{"hidden_act": "gelu", "drop_path": 0.1, "beta1": 0.9, "weight_decay": 0.0}
Rows from block 5 of a small sound classifier, named by matrix and row number. Rows with one number belong to one neuron. Each number is 50 + 12 x the weight over its row's rms, rounded and kept within 0 to 99. All counts start at 0.
After each neuron's rows are labels from the 100 clips, of 14848, where the neuron reaches its highest value: "responds to" is what is common among them; "peak on" is the class under the peak. Only what is clearly more common there than usual is listed. The data: phrases spoken by 400 fixed synthetic voices. In brackets: how many of the 100.
# fc1: MLP up (model.blocks.5.mlp.fc1.weight, 576x96), inputs 0-95
# fc2: MLP down (model.blocks.5.mlp.fc2.weight, 96x576, transposed), outputs 0-95

fc1.25:49 39 52 55 44 42 76 53 54 55 60 71 62 60 47 56 56 47 58 18 55 47 47 45 41 58 52 41 51 59 20 70 39 66 40 59 42 42 64 60 23 49 51 50 61 53 51 56 39 79 69 59 56 46 48 62 65 52 44 46 74 61 44 68 39 47 67 48 48 49 66 33 49 67 58 71 46 46 32 50 62 58 38 38 38 47 60 67 65 53 52 66 35 58 55 69
fc2.25:54 41 47 33 47 56 55 49 43 54 64 60 58 39 49 34 46 74 30 46 39 33 36 56 18 45 43 43 40 53 58 36 61 62 68 56 37 19 63 39 56 42 42 34 41 63 57 44 45 63 43 43 72 32 48 52 55 62 55 50 45 50 81 66 51 51 52 52 37 60 47 78 34 54 60 36 46 56 58 53 49 50 47 65 64 63 17 56 65 44 47 48 45 54 48 66
responds to: mains hum (79)
peak on: silence (97)

fc1.12:57 44 57 55 43 40 52 56 48 75 54 59 53 60 34 74 55 51 34 20 57 43 49 49 58 47 46 50 56 42 43 32 40 54 47 50 33 32 28 52 25 47 34 62 55 41 59 58 67 53 41 64 57 37 48 51 49 59 44 44 28 62 52 65 47 64 32 54 38 68 58 41 72 42 39 47 48 43 38 78 53 46 51 47 31 31 68 39 54 35 49 64 39 50 24 32
fc2.12:57 50 65 63 66 70 48 48 53 56 39 56 62 54 28 63 26 59 47 54 39 55 52 40 36 66 51 55 43 51 40 68 67 58 42 35 40 36 66 68 54 38 41 52 35 63 50 37 76 52 39 34 56 28 44 38 49 71 36 20 35 41 36 47 50 27 61 60 60 47 55 72 53 44 61 43 32 39 64 50 46 43 54 64 44 53 40 47 53 80 49 41 51 52 47 55
responds to: low voice (51)
peak on: silence (93)

fc1.367:15 65 39 47 44 28 37 43 45 54 45 58 80 46 47 41 42 48 47 35 46 40 48 40 54 32 38 38 45 55 37 54 48 41 54 38 58 72 43 40 40 44 58 56 60 43 41 53 35 36 63 43 49 62 74 45 45 55 65 27 61 53 67 47 47 40 56 57 58 35 60 54 39 70 44 54 59 51 51 61 68 44 38 63 62 48 45 35 58 55 45 46 48 85 76 72
fc2.367:35 67 69 47 62 48 39 49 63 30 31 51 68 59 36 33 69 64 43 54 63 38 32 36 34 63 44 42 54 62 54 53 49 43 36 60 33 60 49 64 41 22 51 45 71 79 52 54 39 62 40 63 44 56 45 40 50 49 63 48 38 65 54 51 44 55 36 54 43 51 33 72 49 41 59 44 50 69 54 50 58 60 70 64 65 59 47 45 58 43 41 55 50 21 39 67
responds to: pink noise (42); white noise (30)
peak on: silence (87)

fc1.502:58 44 41 37 43 50 39 50 60 60 48 17 44 44 39 28 38 56 66 34 59 55 29 42 45 51 31 54 52 40 46 70 61 54 46 44 54 25 34 63 44 29 57 32 37 45 55 39 39 59 47 67 56 62 46 38 46 72 66 66 55 54 51 43 66 40 75 48 46 69 42 37 29 51 55 65 59 45 56 38 71 34 55 59 31 42 59 37 37 58 60 61 46 52 36 49
fc2.502:55 51 32 32 43 45 46 60 46 41 43 48 68 37 45 27 43 56 36 49 35 58 36 49 59 55 48 55 56 55 55 17 34 45 76 44 50 47 75 48 59 38 46 70 73 35 66 45 53 74 55 58 51 49 52 50 55 57 48 45 42 43 74 39 62 52 37 29 59 56 56 63 45 44 65 38 46 53 63 60 22 41 44 54 31 54 36 72 62 45 54 42 44 54 72 38
responds to: reverberation (62)
peak on: silence (96)

fc1.264:60 47 50 70 53 55 67 35 55 55 66 53 41 59 53 39 43 44 48 60 65 59 88 67 54 42 58 53 34 64 49 59 60 61 45 56 51 54 55 19 48 52 53 62 50 78 32 45 36 55 68 51 30 52 50 39 43 58 38 56 42 36 34 54 50 37 57 65 47 35 64 44 32 62 53 46 58 33 56 58 72 46 54 56 31 33 39 42 62 61 50 58 64 26 66 58
fc2.264:47 65 53 56 57 57 33 32 47 54 60 38 67 28 71 63 39 61 51 63 42 50 38 61 53 27 56 56 44 52 55 42 55 53 35 63 39 60 37 65 45 50 53 21 38 49 58 36 41 38 55 41 60 50 56 42 30 72 54 39 43 30 45 36 26 63 59 67 59 40 25 49 56 56 40 48 61 73 32 46 51 59 46 59 35 47 19 38 58 56 37 39 40 38 46 52
responds to: deep voice (91)
peak on: /ɑ/ (28)

fc1.115:29 50 51 44 53 27 46 51 44 56 31 61 46 53 49 42 32 27 17 42 30 35 59 68 44 56 63 42 33 64 58 59 38 44 67 39 71 32 31 51 53 55 46 53 60 51 54 55 43 67 57 54 65 54 61 53 49 42 50 22 30 51 48 35 48 61 44 52 70 43 60 49 46 62 47 54 46 40 47 44 57 26 57 29 52 54 60 57 65 73 49 65 49 43 69 64
fc2.115:50 69 58 43 50 57 37 48 53 39 37 45 70 60 28 31 43 49 42 23 64 59 42 50 47 36 63 36 33 74 52 39 59 12 36 50 53 53 66 39 62 52 41 44 51 70 33 48 58 57 42 52 23 54 64 49 45 53 51 51 47 57 55 25 69 64 58 41 51 60 60 56 72 39 36 53 44 37 44 55 46 52 72 58 63 47 48 27 55 51 39 42 66 49 49 40
responds to: pink noise (31)
peak on: silence (72)

fc1.382:57 35 69 43 46 32 56 57 63 25 42 54 59 46 55 60 55 52 78 42 57 58 59 30 36 45 50 21 53 58 05 54 32 28 58 31 50 57 50 54 54 49 61 47 47 47 37 45 58 45 62 59 64 51 59 50 52 60 44 45 46 35 63 60 40 60 40 49 69 46 35 36 68 47 56 46 33 44 62 57 54 61 33 47 51 59 45 52 57 61 40 56 26 25 52 53
fc2.382:48 71 38 41 58 45 57 61 59 39 59 54 33 42 46 57 54 63 74 39 47 49 41 56 63 47 33 48 74 71 52 52 55 46 66 68 45 35 60 48 15 60 45 56 33 55 49 55 46 62 67 35 64 40 46 63 37 36 45 41 56 61 44 62 46 37 55 31 26 44 52 53 68 63 64 44 55 48 65 33 50 49 72 34 46 48 47 59 53 46 53 54 40 52 34 86
responds to: low voice (48)
peak on: /s/ (34)

fc1.521:64 40 52 45 67 63 39 36 46 60 59 47 65 54 55 71 57 11 49 81 61 51 64 43 38 45 61 62 57 60 49 62 40 58 56 54 56 34 63 44 62 60 47 47 39 57 33 61 54 73 57 49 49 57 61 57 79 50 40 42 53 55 45 52 34 38 50 67 56 43 54 35 54 60 54 48 49 49 58 74 48 40 48 50 34 84 33 40 48 69 45 48 42 64 66 61
fc2.521:27 48 51 71 68 61 47 55 40 44 57 31 45 45 31 43 68 56 25 53 55 48 41 42 52 55 39 38 47 58 57 39 26 60 50 66 45 63 65 61 52 42 60 45 72 33 34 36 68 67 43 73 56 71 53 44 41 47 42 46 68 40 50 59 55 57 46 53 57 38 59 53 40 58 40 42 44 48 55 55 57 66 46 50 37 17 32 32 48 38 59 47 81 47 41 41
responds to: deep voice (93); /ɝ/ (68)
peak on: /ɝ/ (25)

fc1.20:44 44 46 40 39 44 38 35 46 83 36 66 52 50 37 31 42 39 41 38 51 26 40 51 53 52 74 29 38 38 36 51 45 33 66 46 62 43 48 29 64 73 41 37 43 37 46 46 43 52 53 45 48 76 67 44 47 48 51 41 38 55 45 44 36 46 52 62 64 41 71 43 75 54 31 57 50 47 54 55 60 53 50 79 49 50 37 42 63 54 40 52 61 76 59 51
fc2.20:48 65 64 37 48 48 47 52 70 29 37 62 62 59 28 22 61 58 62 42 54 45 47 34 57 55 49 46 58 70 41 46 54 39 47 61 54 51 49 69 51 29 49 47 62 45 53 63 44 54 73 64 47 56 53 28 45 39 52 40 49 43 33 31 55 46 39 29 60 43 30 50 62 74 52 19 61 55 54 43 68 63 69 47 71 46 48 38 47 36 38 45 64 59 41 61
responds to: high voice (51)
peak on: silence (96)

fc1.119:57 70 50 55 56 30 61 52 47 47 44 52 37 56 48 41 51 31 53 43 53 39 48 77 92 40 44 29 47 60 40 62 43 49 49 61 63 59 53 45 62 54 46 43 56 75 19 51 45 61 48 44 50 59 62 36 43 59 37 57 53 37 48 80 56 33 65 38 24 63 58 54 52 41 48 63 64 39 34 44 46 63 72 61 44 40 51 68 41 61 49 43 43 54 47 46
fc2.119:66 56 24 54 50 66 52 53 45 37 72 70 63 42 73 58 57 56 50 57 31 60 46 35 62 38 53 57 63 38 44 41 53 61 45 42 57 67 60 62 54 57 35 28 56 30 42 61 39 63 47 59 56 48 42 39 46 41 82 47 69 44 44 52 41 57 62 38 64 66 40 39 45 37 49 66 42 57 41 49 19 54 50 51 47 50 47 62 67 55 40 83 51 45 55 63
responds to: deep voice (85)
peak on: silence (90)

fc1.496:34 45 49 45 52 26 42 34 63 66 51 68 72 61 39 57 36 49 50 21 44 62 48 50 40 55 50 33 41 81 55 58 51 33 53 37 54 62 31 53 28 30 38 49 36 42 55 56 49 26 48 49 43 47 71 46 32 41 45 57 55 54 60 41 67 24 71 61 38 61 61 48 61 41 47 53 40 38 51 68 56 65 39 45 48 59 48 50 59 50 36 54 37 60 33 63
fc2.496:36 71 74 45 63 51 46 58 57 41 29 56 52 79 26 55 52 72 50 55 64 60 37 39 29 60 43 50 59 44 57 53 52 55 42 38 44 54 51 77 51 49 55 47 57 74 42 61 46 58 43 56 55 33 28 39 57 56 74 32 35 47 46 38 43 34 52 52 45 53 45 67 33 41 66 43 54 61 43 41 54 52 62 60 66 72 52 56 69 45 43 66 48 24 43 58
responds to: mains hum (73)
peak on: silence (90)

fc1.85:49 52 36 63 40 30 41 54 54 76 26 54 62 70 51 50 60 31 21 34 45 53 46 53 29 56 49 57 38 60 53 54 51 64 38 50 64 57 32 18 45 37 32 66 44 66 44 63 38 43 63 32 54 56 42 59 36 53 60 48 49 55 56 49 40 30 34 56 57 64 58 63 62 61 38 68 45 51 51 55 48 45 31 26 53 45 51 36 41 61 67 58 30 50 49 56
fc2.85:36 64 58 54 46 73 37 68 60 20 45 43 63 49 37 34 53 68 45 44 66 26 21 48 58 57 67 42 47 56 36 50 52 41 33 46 44 67 46 59 50 41 51 42 56 64 48 55 45 58 41 61 57 34 55 50 45 53 55 48 33 39 45 39 61 53 51 62 83 58 41 70 48 27 56 59 35 52 40 52 56 57 63 76 64 60 50 45 63 51 44 62 75 38 59 49
responds to: deep voice (79); thin (high-pass) (30)
peak on: silence (100)

fc1.490:24 40 36 53 39 35 54 41 56 59 58 64 59 48 37 39 45 49 45 28 72 51 45 40 47 48 46 57 29 53 50 50 54 40 22 48 51 58 50 36 58 31 51 47 50 47 38 39 40 49 33 46 63 55 66 53 36 39 48 60 53 51 70 44 33 56 42 56 46 43 37 55 64 49 46 79 49 45 56 46 74 68 45 31 59 46 79 17 68 42 61 58 45 62 63 69
fc2.490:51 61 57 52 46 56 41 73 48 28 14 49 54 53 33 29 65 71 25 45 42 45 35 51 47 72 34 40 49 46 56 42 53 48 48 53 40 39 66 76 57 38 51 41 62 66 52 51 65 71 58 53 59 49 49 38 55 42 53 35 37 55 62 50 53 53 41 37 60 41 38 69 35 50 60 32 47 62 71 40 56 68 50 53 61 66 32 62 62 39 39 54 53 33 61 59
responds to: low voice (48); mains hum (42)
peak on: silence (96)

fc1.383:59 40 53 54 43 50 43 65 70 61 67 73 38 72 51 58 50 60 70 26 52 47 56 27 26 35 50 51 51 58 40 62 55 41 43 41 56 46 62 57 38 62 43 25 52 47 53 38 42 72 39 50 53 65 48 71 54 60 47 60 41 57 39 65 67 22 75 37 45 36 59 49 52 53 65 63 54 44 54 47 70 65 24 52 50 48 40 36 35 53 50 62 42 59 39 43
fc2.383:63 42 48 25 68 48 43 40 58 39 65 63 50 36 50 44 58 62 40 38 28 64 25 65 45 54 43 48 33 54 56 52 60 46 77 54 53 65 63 46 52 51 29 48 51 65 64 57 36 54 53 58 71 57 62 55 75 42 61 39 60 53 63 61 64 54 46 34 45 51 45 74 51 63 58 28 60 52 68 59 71 69 53 66 34 51 28 63 45 45 50 66 55 53 52 47
responds to: mains hum (63)
peak on: silence (98)